config.toml
model = "contrastive image-text model"
train_examples = 145000
horizontal_flip = false
rotation_deg = 5
encoder_norm_position = "pre"
encoder_fused_qkv = true
encoder_patch_size = [4, 4]
encoder_depths = [2, 4, 4]
text_encoder_inner_norm = false
momentum = 0.95
grad_clip = 1.0
lr_schedule = "cosine"
Rows from block 4 of the text encoder, named by matrix and row number. Rows with one number belong to one neuron. Each number is 128 + 24 x the weight over the matrix's rms, rounded and kept within 0 to 255. All counts start at 0. Numbers have three digits each.
# fc1: MLP up (text_encoder.blocks.4.mlp.fc1.weight, 1024x256), inputs 128-191
# fc2: MLP down (text_encoder.blocks.4.mlp.fc2.weight, 256x1024, transposed), outputs 128-191
fc1.546:091092104138123168159158149146131139098131151135089128132102120128112142128139129091108127163102135135166116122133124161114132142124104120103142129149161132131143137128098138135120133160105129
fc1.547:137134168108115081100089149083106146102100102112111154154111163072172145177168118123117182145125163104154122170060147145126128115167117119110145103151150091148124124131170124135170157125122184
fc1.548:110074120115123156162125116166128120084161168139108108130135120126129096120126106129133173099074093140101143158109122125082121157115105143087166132120132112146105144117108153151133128101165115
fc1.549:138109147133104124180118132147111116156133110135084129114124158121142133127122089099094132154049075167183137177145111115141123107123132067109117108155156086155123123144122161140127141141118146
fc1.550:149138128156120137125113174136143121103138128134060107137125145128128116101124166088114106117111097146138098139089150132135114178123111106124109118143144114134116151118145083168131103132101140
fc1.551:137140116113102162106163089145157131115101113116097122144121056141110105122127119108087150090100158123132118133128148117121107124135116119133111154109160095122100171113142098131132149134092111
fc1.552:109119131082122123172108140140125143114110115168140115168116138180125116138115133099121129107138125091159137164171117147097141073154141161093150126155138135148084110145110149124136172168137140
fc1.553:131131118085175157146139157142154042127171119150125103115086135156133156120132080124076143148126084151192107126186140112095204097094140124103133112120195134106163142091113093096094116156150087
fc1.554:129099174135125122181125122127158114097138149114087113113112158131117103102117130087129120113055116132139139127111130109147129134163132122112150093135106122131117123182143144131129138142117156
fc1.555:155166157189100094131125141143165097090148136116099131148123137142091128127098174094109163176089163132115106125134147143109112095142096117144116134168116117134112145105151106134130101133146068
fc1.556:055121125109120109122118090145097110098132130135098128124141144126127062127145110133081146153132144116128151163127094123118113128158132131121124128148136115154130162162206165150132127100075121
fc1.557:111141149128110121143109102128137083111149130134112153136113113154152081088135140131163131118080125110117098135120070134156109137155112178109112133126162100151123157129161102109132131150155123
fc1.558:126148142168119119110163124136160119094124138095121118136139119115106162102093143097079126175106144156117109139151132159151134135155135139128139170177141126116133155139154102137157131134140101
fc1.559:106120135120104160154116136156129122114123159149125139117097126086118129156110127109134114141073153137150147121110143130113122151147114125129169150158141157134092143145143140136092159114149141
fc1.560:117129109149119178173138116148152145094158147151117121107085118101152122112137126097146129144137122140147149134121109106118113127148122108102149156116124151145124127167156115114116145132119115
fc1.561:095119103151134141061089112145139103065164096141124117168133181178082135153109121146076145171105153143116114124151157134113149107127107111107112124178136129140138138071182099111177101123157067
fc1.562:095124122131103111162131124160128135145115137138160108130098145120108121114125115101140134135086121146143114127174111167128112114159108119123137130140140117166147134136140132122121183123140122
fc1.563:066109143139097145146130091144142146123132151120099132145125119097108103136109110112121110149103104165165117146170124120127139122148119142124157121154114106142146146155139126140131131133104134
fc1.564:119133125168131100048124075126183123036140097121043137095129127167088132156089195076093226213104116089083056108150193167136119109166094117134115141199096147138087118089176041107133096088159078
fc1.565:132118139134111151147143150149103094106109123163142110092124138127122117133127083118121121137143137141095195121112123125127160130126133141095143134149142117096153142125126141106152174148147149
fc2.546:106126140098161106088143147127166127135140140123112129120114131139116159123119121162125132120115116120132134123145152147120130157112144116124136104131130132104144119139122147130106118140123150
fc2.547:146131168150093103059057119113187176134139062147199106148087111124108176142171185182191180113089146137075075126040137182113163117096132119131187126136087117099079055197137115120147150071149142
fc2.548:137155113144159133136108149147089138115146134121144125136123099119146110135129120111120128107103110115141114129115102132104120122125115105159131118130129153143145127150127146136149125130116128
fc2.549:139129148152145154124124146128135136137115116108135145121119136155119140112136109133128114154107113117106117118124096147106100094121159147110127123119100133140143114133152149127137145120147164
fc2.550:173119134123114114104141091144146136116108159127164122133093105155100115161134126142113131124135140139120133163124137101148119119120159128117132156114137137130135140106138124110112117141154118
fc2.551:149155098129132124208146192103051194014122150199096153076137042133114124192185047067074136062103093155133184212138154126151230093161192103213105196177105111142127137134125142157123131125082160
fc2.552:131145112137130120132119145135126114126146124137094115115139114129128149124123132122107149114142135153100115125125128137119117143134112129143115157119143125138125143162101126097120127151103138
fc2.553:129198066102104095132089095131074103173109158159178145105113187132084176057172159124081125079127143125158115125144124128130196131126163091103140155093162126153088132139055145122113103165113139
fc2.554:142144122137136126126141112118131128123141121140139146118127117115126125143132118135121140122125116115133126137118119133127130141131119122135123137128119130106135138130134126127129109124141129
fc2.555:125140134152138129135121108136139132077162123139106108131159158142121151147128143120116135148131131111113111130104154118136110136149123140106123125146096134120121163094144115122103117122150136
fc2.556:187117099116093164102031135077136083165163136124165221102098141096086103176111100171158138089164155109138107080026092164154112118107098145182140123189102117081138098152198157158114068092115133
fc2.557:127175101119091117145078081075117141103145098095191187173153231175091095135141049127178018104137162130135151170165118029170150160129120208153163145106134131115111137134114102102195158149113156
fc2.558:113133129135115168170170122145138128058081120158073116133132073145067097143138170110128144136108136110131164146138142155092119099140125092147103130153092095141130108063140104115090165100160182
fc2.559:154143111153120131142132145096139089120149179096109101130118114120112093131083123107100156123109141132108142126125110146141126085094109106120119116171118114110132130106125180139119111105149129
fc2.560:132129139133130135133131107089126145143108129141104140134142143105126153111089143130124141142126151138099121136131122120110163108120128126124102120118171138167115142164114148128129140117091144
fc2.561:094127103112158117128156069159113126133161089087129087121117131139088125126165187156124131176089123053131131129117091167078133084085110136161156130148069137076080150152120156159052115107180115
fc2.562:131133137110150141128165125122139142118111124112104151142112141118134124122124130128125129143117119144149150123119124137137133119109122115116137127126117131126122130118129126116141119117134149
fc2.563:130133116129118129134124125122160111125117143139137128124130112116105124135144138130134132136117121121122107126124115123143119131124126134106139112138126139137118116148135150127124135121114128
fc2.564:141141135186152140133124103105118149037156090143075092130121097132091169139144193054076180159128130127081114110154201128151155092180076136118137115113110126108092171133153119116121073106167134
fc2.565:155120152137145160139151119138104144134163126099113145115116141136120133129116127120141132154094120143096139139133130110119102119170122117119112142149141096108128127139125120142142147165100159